config.toml
arch = "unet"
model = "spectrogram enhancement model"
dataset = "synthesised imitations of 52 everyday sounds, one a clip"
train_examples = 39062
noise_aug = 0.002
n_mels = 64
hop_length = 160
input = "log_mel"
win_length = 512
task = "enhancement"
loss = "mse"
norm = "groupnorm"
activation = "elu"
weight_standardization = false
pixel_unshuffle = 2
widths = [64, 64, 128]
blocks_per_level = 3
block = "basic"
dropout = 0.05
attention = false
upsampling = "nearest_conv"
init = "trunc_normal_002"
residual_init = "none"
optimizer = "muon"
muon_scale = "original"
lr = 0.01
momentum = 0.95
nesterov = true
orthogonalizer = "polar_express"
adamw_lr_other_params = 0.002
ema_decay = 0.99
steps = 15800
batch_size = 128
epochs = 51.8
lr_schedule = "linear"
final_lr_fraction = 0
warmup_steps = 3160
weight_decay = 0.02
adamw_weight_decay_other_params = 0.01
Rows from block 2, named by matrix and row number. Rows with one number belong to one channel. Each number is 128 + 24 x the weight over its row's rms, rounded and kept within 0 to 255. All counts start at 0. Numbers have three digits each. After the name is the row's rms in percent of the matrix's.
# convs0: first 3x3 conv (model.enc.0.2.convs.0.weight, 64x64x3x3), inputs 35-41, a 3x3 kernel for each
# convs1: second 3x3 conv (model.enc.0.2.convs.1.weight, 64x64x3x3, transposed), outputs 35-41, a 3x3 kernel for each
convs0.19 094:123141143115082175095095137133147146130142136126113120118114095131115102154113106134131155140150117113115113160122097134126095103128083114125133127114139129133147147134147123136143126118126
convs1.19 093:122124132118141132121161156119135135120129128182144165133095133131113126129132137145104085110093090149128134148177129126186119124163107181152148147115130128092109159116158136119141137127115
convs0.20 103:155113141149134132133172125113123130108134152130147139155114137135137140109133146124101066230181115130148133107146122151155107115116100141125148148132146119132139139106112138093109156133142
convs1.20 104:067057104069128090107145105116107088104107110151152151174134161128137106109146120155137112107101123118106098142130124128141131111103136146075119133106118110127158136127108110113102138142140
convs0.21 112:137098157139095140145100136105097144114098135105096130183085095169101100168105109126097080156092077141097083088128134099138145097130124152111123130118109164138133127124132138128125116120126
convs1.21 122:136134141126145126124117121127128157125117140106118126117125133150135115170126112185170171180157129194169138106112140092121153091127166116153130123142124126125095123134169114120147102127151
convs0.22 097:116115120140117142136120144126144126116135130131121136152118143178113127132115105087113175089104160116097136123138133081118132108128140132102097144152099126158151132144116117133145152127157
convs1.22 093:115105101129123106141125108083137127111116153158128136169149135145137110125137138095130103112165142131171131158164121138115147144130131128124134091119105125174129163139125129114127119070104
convs0.23 104:120119127130136142115121107120128140172157155113114108135129114126131134113111107026035060195231226177187171117110116143135148114124141114113117130127136124124124118125129110120113094102109
convs1.23 118:169176176121126117132120114126101098093073074105109106101116083127134134156147163102106104105100075152125117142120110140112109149144138129138142111124119132158153141138133149147149132115118
convs0.24 113:099135095097139110099141120092110116114137148116135127167136087148147098161145084101120123119132122103114118138139128114125130127124131158159153148142138152132134118065092120083119121090107
convs1.24 111:135170139126152137121123126145147151142145154135113141177127149188133109143104125115102137122109152121108133140135122132106125145125135131117134096113116089091141177162131133149116145156108
convs0.25 121:126103130139106118138118113144123121151118124147113130104143168101125144101106130150150104138156119132155116136122117125135126116140132143130148133127146123112129097122149107141159098119150
convs1.25 115:129129117140145117151154118165157147132125123115117101136140136124140156117104104141123083121103084139121108123115118108110104123153116147151166118111137109096124137140143132116119151127120
convs0.26 115:147126155141115154155111133119124138111120134095117129146149132124130135108136139170122108167120110161111074131146165131129150130119147125124138117129118119132121159142088160134081145138093
convs1.26 100:154118085108126125098143142132139135135129122098119132181154135169120146171151136090119120096106094076108105118114064138127089129124106149118121117127154111133165139118126168124138134120127
convs0.27 090:143107150163100129126083131153120142154126132135151104112144129134177168106141150150118119172141115129115133141142157152121149177139132146172155131101122159126139122087088138088090147112106
convs1.27 101:118169088111134111121149116174126128143130137134129128105160119093158091144164134134127147112136141142108117127093128126110094120092114163151131105111087117103085156164147146144113136154141
convs0.28 092:127139103144153124188142128126131129128128145152092138137133111158137147104067101114103085064118101152179107143118144113114139149133121122113103139164115150137099201177155154122087131134107
convs1.28 091:062092080135121114153114137121137124107114136103089110148176137120156134135121118108171143119127133145148144133160102139143123133122112089089105129121121110111137160128113119102127106092075
convs0.29 085:113127142109103102094102134123120117137141145152160178160130112166133097175147131082122157107114146107112124104107146108132167092149149113116105147167129135130160084103131106156214111107159
convs1.29 094:131148083178143125163101121143138158100131140158145162101152134139123092114094088133110112147143100131126112124107115096116132132149120147121110118104121118097112175164157162163150125129134
convs0.30 080:136131151096109115097124067132146135131137112177180148170115117149111109138145141139148182177130095156127147090119106138136120148111135135121138171125141127126095084063110136094112161137154
convs1.30 084:168188178152170148105153096110142132107121151132139148104085089113125109111090084134157111115128142148109085144152130124131123146102130145110170135117121117114147173147117158153141182160139
convs0.31 105:076118139096145147121155146107114129138134134122124130173128146147127128163129116080131176119148182062096164096142130095135118106142122115121130093107146123129137116155138124152131136147136
convs1.31 109:121095120105094143069083130128169116141136109177125132118098190111116160119170201159136112169167153156153125141132120138116139105114128105102152099123133112123137117122139158135133116093121
convs0.32 103:132130118116105107119092115114108103122131137121129136087079088120108118160162154141136164170169181163159183117127122108112101100099099132131129103115116118128135138161184101133152113133138
convs1.32 122:160166148172161162126129133083097115101122125141149126091080078171156143169152130119089086134127118136133126152155150143145146140134120094118120113129115131130102131121127119106118104099106
convs0.33 100:123172102150148129140117122122111133123095125124117130118106120132090135156115154115204174167208142118017095144148117105124111138135130109124100132137112117127099128141103130149112115161092
convs1.33 102:127156150103122129125143144119117152127145170125147139093119125150177142156171134134093134102130115093119119095092084135141124135132126113154079076105114114152124150118163111101123100091109
convs0.34 096:171121126159093135143150149106129105121135119097126095148087136125145133092121127098106124139081141124155144156192170138137147145121160157163153135161124148127152115133156083120147071129137
convs1.34 085:048065088100116096137154099165187148162157161139164134135145149100155150152149114126110092116100131128125103091121079114138111096110127113084103123129120098144129138121142099111127109111110
convs0.35 094:131103142139119152175144187109115130130133145180144167129157115162146130166119127147117130135101091139140137145138139135151104101152088114130114102110134114116132152191195128159193156131194
convs1.35 088:090123104118153127099131108135116133122110140137077131121120102161119115162082114138149111149138132119113102150113127130129131108161131131116154134118131141092159086122106091108121090090115
convs0.36 111:140117129128099112138113147124122139094092113132135157141153146115130118112129132081046055117074079097089071135117112105087088130088092130138134119117117129119132117107109120111100109104081
convs1.36 126:116135095101094081110113099111102114107098102109116101132168130105116095135139108103096119119111120108101105098125140136161166102119136119111110155126121123085085115115103136150134128149134
convs0.37 099:145110178127094142146125164114090111103098101138170155117116079131108104163127101154102164057026067125084157149122142172118133107110130169155137148121128136136155159162103137131101142145118
convs1.37 117:100145110102137107093126100141086141176168158107161142102205165112184175120166141162128113144102105147130108174148141188132077178125090066110112087106109075101109100107124141135129137129124
convs0.38 086:093159137117155150120135138127137118159144118118102116134107147124110111079127099140093109078154174130122038158158145128154152139106139129094164118123144133151168143088133141098118163101157
convs1.38 087:143112089145111123157101115103183153131174142112125101118085168166101120131129092100124141144133087103096097105189114143124121147111130059074086092125131105130085091102108140117140091101111
convs0.39 088:113088123111136144111159144054062072102133147105127138079112142088126127098124132173152118097118137052098096127123103123145126122131099123103122143134132133095122157143157128103106134100101
convs1.39 096:115113134145149137157149148110125141114134133163147161103055110168120153176140163155145150111105078107127136109146136126139136134171149138110151119076097162089125156131129132114116112121120
convs0.40 085:142121133107139136136127128140142123141131128142125123073124108113104131152104152120162224087132139111165117159141126138128127098133141144153102106115125105115142128158122093102125111137128
convs1.40 079:102142133097134118140173111113090118113102099127087104116157113132173157151139130126140126087105102062079069109097121127122102084096072121119155095135110117137154137139136149134135123124103
convs0.41 094:124114129084137133120156104098110110118154139112155117108131079109103097073117129059076147052071153200195160116104116125111122124097135147130094144112140139129167121156129124147132161168139
convs1.41 125:118127104091126087124142083151092162157130159118165116157227153113145137134138129102095102148098119145144157166138192123122167111089123115106130110119122141120105116140114131127137106120105
convs0.42 085:130115145156135140136117169136134148144121130148112145128131083114102088137098132094091150149201213121114121135148159135161130138156109102154129133189127137111119158185150162154116159129124
convs1.42 077:083120103086120102149108117118128156120114126153116132157108104181197143176162183141124139085083048132129135086088106119074110115132120097124098089131142108081112176165176138103117101077095
convs0.43 099:129133117122122089074087080139120103123109098118112111094104102108126130116129125127130172114101143126115123106108094112117113123128115126129133153150156158157154174161157162158169171178170
convs1.43 116:122149119172164145140146120117117157095107116160181153119146126093113110112141114160154144108091081157127124135118136120123159115106151157136138147153139118138127164135134170144142158129128
convs0.44 099:136113121129128117106122109127147143111125099090133084182144154119153117089191090180148079140128116155145123107150076118120116125089151160087136173131126143115100165100102162138124153154119
convs1.44 085:131107142125124116117174131133163142099099090088169096131066147143136115114165089125121107106088106090087094101165127131131133183092120123103141169132106127157122152109088175154129168165128
convs0.45 096:133145152123119117125112132124094118112105109124117127132169117132117155169108157144156206146113145118120169196132152149117116137119098130168104130149149121123143150143098177166136136143127
convs1.45 089:119124126118112141083084103131081126158123111162102133124181083079138134131140152132115113106131125091088077155095127142130133081110113121144106169152111133120113134118099172126133147123107
convs0.46 086:125177134126112138123134146122117125108108102086114112084089100119124135102135121138151165075104097151101101099140131116122119116072113135111151118124135141142129146159144119141103153168107
convs1.46 080:146129143133121100127087113097112106099127130144170128160151174167107120147148130133105107137120102132108091132149116135126137126075122148138126113153152090134115101082128145137159108101124
convs0.47 098:079081086135107134125144131102087110132138145114135121100102083136130133111115142147119134164175160075055069127109134132106122112125113117110108133128126118127156145152107129129092165147114
convs1.47 096:096131142152158163160134140168106163103092124107129128100181124126160148154133139159139132117117094123099094145099150100092123126134158096112109127107141171129115085088086165165129118112106
convs0.48 103:116131162111119131100140149124144157144105120129122120172132183126117128130110118140108102119116134118098168098136104132147088109160115120120135120101092131111072128079128175110124192114124
convs1.48 087:148082108132146120172149131102149126166150150116097152181079150107100119104101119126120118102109094152113108098117114166136114114148140156115109139116111125097115106105104170139130111127158
convs0.49 101:117092119104103092109085091117109105092125127108116131118107133135114121101128113132202107154143118141127095130146121117117131135077148128143127156141154124145168141149136135147160114147122
convs1.49 083:104085158115101104118192117117127114111131138114161120158147170127130134109160135185145142126118116121129138152130134108102115151117101101073121094098137099135149109124104123152151105121106
convs0.50 086:165129137113117133088099142104115111098090104096091110126122125117097112108111120115130105069081096091072093124136129125116129103093113154147130141135124118108106144138115171157133178149129
convs1.50 102:145155130133121108135125088138144140093110107098122116110141134090131138093131132137139131123112133151119124153147172147150190120106166174170157167159143155162142126112110188169179098109133
convs0.51 098:129129134125128148120134093098128127108128124104142089139078132134123131097153131203176139117105084150119120128150087099111089131111111161112171153122138132147098130113195151127159206154159
convs1.51 081:145086126128130150124161135064142087102151143099163153192100170128098111159158091108145133115101111109097097127177127153151162125062117123089042132130080107147080118104096113126157085119129
convs0.52 096:120112122116142148153122136103105106119123124129132112142124131092091098073092104098093094051066077168164159136137138124108102100089100139135129116128125110129133128128137165147142118103089
convs1.52 118:146144122097128151146158139140155150130105134126143165170153157125119100132116136082080079137123108130139145143138129165167166158159165101099098102125140160165166139127117158135122122129108
convs0.53 104:137127099135123130165132149133124125135121156114079134117195107124122106190114136125114159106149125160137166143076134129114111122168088148178104117150125131129123130187111124164120144151170
convs1.53 089:081113089098120110162115145166115165119092108161077143119183119098128151106079170127097089112120106093097105167100182123144152107163137078135115124126142102072122107114139142137146143114142
convs0.54 092:076101106100126107117143116101082083139127154189162180090106110094114121117110101153143062128094076102134180111113124110128118101148120148133127151142131124128102172167151158149128119112130
convs1.54 098:114113149117113143141139151094114115103091099175137145173134159110106137156158173089123133101117093113083087117107112153153161134143140089099091111113107152135150125119116143128130141102109
convs0.55 096:119112098126147131110141118153132129150130125161139156108142139105126143127088089167181149144155154090111125126113100153141131142144108133147123146137145169144135147141118137137133112124123
convs1.55 075:167141107153132108148141130090098107109118102114108115150158140157139137131130135108118079100119099118142126144135153141138137079119108091085077120084076093066066149145118145153145145140147
convs0.56 093:129143120112130139123127119150153127126122110129134156134120133134127120099104082103108101145151165154109071141169143125138138125125142136134142155147131139130113103105132128129137100108110
convs1.56 102:119116127141148126119116136116165139098094091103117129171134165115100129144142115173164169084081087132128130109130103129136121156151164144128139146136126094095079120115115145129135150157154
convs0.57 103:125103095140134099128127086136128113144132127158139129158144121138135127113098111115108079102099112141146138117098137114104126112116122127142125107129127098096075138122124127106109094078088
convs1.57 126:094079094183170188189150159086106078105113094116132118138121131172150169127093149093097089161148133151141116153161138140158149126154137110142171117162172123148176126145142124131139135127151
convs0.58 099:153127138136114110152164145132163114148159136135173147156091121145143125116191146130088095170134092073076113143142103132132117167138134163097128132122124091090110124117119119151172111123126
convs1.58 080:085076149113141134071129120168155125100104109138138121105134177102144120128171138119109096096089086152139143149134094132136127132141135176130185124098128104123105140146130124149136101130125
convs0.59 096:132140120120129114145141120093097091104116100135134109135082105119128138142156129137128092122136135191165142131174160138148127121131131148098121132130101122139106142112150136113121115088092
convs1.59 097:114088098090104121119125109128169123126127125151152137100074133141161177108131134135152123161154153111110116138144091105092078117075107173140154120109098127134118161181165107137131094100094
convs0.60 121:143110107123152137114100115119120130118113116144134116139153129091142130119129140171134052000094248161113053120115129138151123125118134125142123097147145127121104114126135121106100124125129
convs1.60 101:099185124105125146115136134174143140137132152123145164087111118118123138105127104122129127180159166153128147137153145109110121096102115148128157102115108109118129134132135141127138104095101
convs0.61 086:134109082150135130159145152146136128184166155174177158117149132117149151147141144204198183107081060160158167109131125156142128130119105111124101126115110150109134142158158129128132137154134
convs1.61 092:056095125095142128121122145093078122080082118110137121133159128152152115149180167141096099141155144105109102136136136149156140126156122092129127121119142136155187105120131120116099112106100
convs0.62 105:104149153146135132128129139150128135115113124108091102134157131153129099177142160138144118139155105114132129160149196104117168135130165144182134131145135116127127084121111103137147056103125
convs1.62 095:099127136110123102104143119174129158102118143112133133113161139120106088168136141154147129099120081152148122146104121115133122071105094127135153112115134089132129138151166133154152100114103
convs0.63 108:109135137094118121149144147124122107097092095170136139126159135109108121157118124148136165133122145057088072142122129130135127113125098133131122114116109150141115131146143089103099119128129
convs1.63 141:120121123114117145126120145111087071122125135167151169158160133170151148119114110158149153136128123113112114146148159104112130080085090149145126140139142171150159133132139131132133130129120